A small self-supervised image encoder, trained from scratch: 32-pixel images, width 384.
Rows from block 5 of a small self-supervised image encoder, named by matrix and row number. Rows with one number belong to one neuron. Each number is 128 + 32 x the weight over its row's rms, rounded and kept within 0 to 255. All counts start at 0. Numbers have three digits each.
After each neuron's rows are labels from the 100 images, of 14976, where the neuron reaches its highest value: "strongest on" is what is common among them; "lies over" is the class under the peak. Only what is clearly more common there than usual is listed. The data: simulated telescope pictures of galaxies. In brackets: how many of the 100.
# fc1: MLP up (model.blocks.5.mlp.fc1.weight, 768x384), inputs 256-319
# fc2: MLP down (model.blocks.5.mlp.fc2.weight, 384x768, transposed), outputs 256-319

fc1.423:128128128034128128128128128137143128128128128137128128128053128087146128128128128128128128128097125128252128134128128199128128128114128128128116128128159128146128120141128128128128128128116128
fc2.423:129128129138128088128128126118128128128126128159128128119137128126124128130128128126128128128127128128019128131128128128121128128129128128191030167128126128128128124255128128128129127134128128
strongest on: many stars (78)
lies over: galaxy (70)

fc1.54:128128128107128128128128128129144128128128128133128128128058128168208128128128128128128128128127112128111128113128128123128128128114128128128109128128000128024127132057128128128128128128224128
fc2.54:127128125062172053128128127086128128128126128118128128255159128129151128151128128151128128128127128128156128133128128128183128128128128128069167157128149128128128130124128128128129128134128128
strongest on: flattened elliptical (33); round elliptical (32)
lies over: galaxy (90)

fc1.34:128128128114128128128128128139130128128128128128128128128058128121083128128128128128128128128095129128104128137128128124128128128042128128128075128128000128135128125129128128128128128128127128
fc2.34:129128128195109149128128128167128128128129128128128128255089128128152128123128128124128128128129128128000128106128128128128128128128128128123185094128126128127128128124128128128128128121128128
strongest on: round elliptical (50); flattened elliptical (42)
lies over: galaxy (99)

fc1.719:128128128100128128128128128107116128128128128141128128128114128117131128128128128128128128128085105128154128108128128133128128128190128128128136128128062128106128127153128128128128128128122128
fc2.719:126128136170129125128128127117128128128129128000127128102158128119183128128128129057128128128132128128156128128128128128162128128132128128111137192128130128127128127037128128128124126128128128
strongest on: many stars (73); lensed arc (37)
lies over: galaxy (71)

fc1.271:128128128084128128128128128127115128128128128153128128128125128077089128128128128128128128128119088128140128136128128129128128128165128128128131128128104128151128126069128128128128128128138128
fc2.271:128128136125168122128128125122128128128128128155128128128147128131176128120128130118128128128137130128127128102128128128031128128133128128132082058128147128128128131143128128128135123127128128
strongest on: many stars (75)
lies over: galaxy (57)

fc1.488:128128128255128128128128128162000128128128128128128128128043128083179128128128128128128128128135135128173128125128128126128128128074128128128118128128135128125128132134128128128128128128114128
fc2.488:125128128174130148128128128000128128128128128128128128099125128128129128136128128131128128128130128128145128124128128128129128128125128128127182143128117128128128129135128128128129128128128128
strongest on: flattened elliptical (97)
lies over: galaxy (100)

fc1.213:128128128128128128128128128115124128128128128134128128128224128104227128128128128128128128128125125128176128137128128149128128128138128128128112128128143128102127123152128128129128128128094128
fc2.213:129128136120123178128128129138128128128129128138128128224128128132110128094128128129128128128131129128059128118128128128046128128129128128164108114128154128128128117255128128128129130122128128
strongest on: many stars (65); flattened elliptical (39); edge-on disc (33)
lies over: galaxy (70)

fc1.701:128128128199128128128128128133100128128128128071128128128167128200207128128128128128128128128148126128255128176128128144128128128000128128128175128128143128044129129207128128128128128128103128
fc2.701:129128130127083134128128132100128128128124128125128128134116128128130128131128127133128128128128128128109128007128128128127128128128128128123108131128161128128128127172128128128130127148128128
strongest on: many stars (69); small (53); edge-on disc (50)
lies over: galaxy (67)

fc1.367:128128128142128128128128128118117128128128128128128128128137128138126128128128128128128128128133128128141128128128128130128128128135128128128118128128134128120128125095128128128128128128139128
fc2.367:128128134101106204128128128148127128128126128128130128161128128128146128106128130127128129128124129128120128127128128128157128128125128128094124086128142128130128122200128128128126129129128128
strongest on: many stars (70)
lies over: galaxy (45)

fc1.64:128128128169128128128128128109138128128128128117128128128127128255131128128128128128128128128148169128138128121128128120128128128000128128128100128128106128112127130112128128128128128128000128
fc2.64:132128135059171180128128128121128128128130128192128128130155128134145128130128126109128127128114130128156128084128128128109128128132128128109111134128119128128128109086128128128125125125128128
strongest on: many stars (64); round elliptical (29)
lies over: galaxy (80)

fc1.346:128128128020128128128128128028130128128128128128128128128034128077165128128128128128128128128255132128255128133128128129128128128114128128128025128128127128126128128124128128128128128128110128
fc2.346:128128128120094129128128128186128128128128128128128128240000128128124128130128128137128128128128128128255128130128128128128128128128128128166219128128120128128128128056128128128128128128128128
strongest on: round elliptical (75)
lies over: galaxy (99)

fc1.310:128128128137128128128128128112040128128128128125128128128121128136255128128128128128128128128091142128221128135128128128128128128183128128128168128128093128008128116167128128130128128128053128
fc2.310:127128108097000160128128131113127128128127128124128128125111128131118128141128127125128128128125128128206128186128128128104128128129128128255173183128120128127128129119128128128127128146128128
strongest on: many stars (82); small (51); ring galaxy (26)
lies over: galaxy (67)

fc1.626:128128128112128128128128128132132128128128128105128128128112128003082128128128128128128128128115146128175128102128128113128128128067128128128142128128255128122128128096128128128128128128255128
fc2.626:123128130255084000128128127113128128128127128195128128118056128132130128119128127147128128128126129128119128073128128128119128128135128128160150110128185128126128126101128128128132129140128128
strongest on: many stars (61); edge-on disc (40)
lies over: galaxy (54)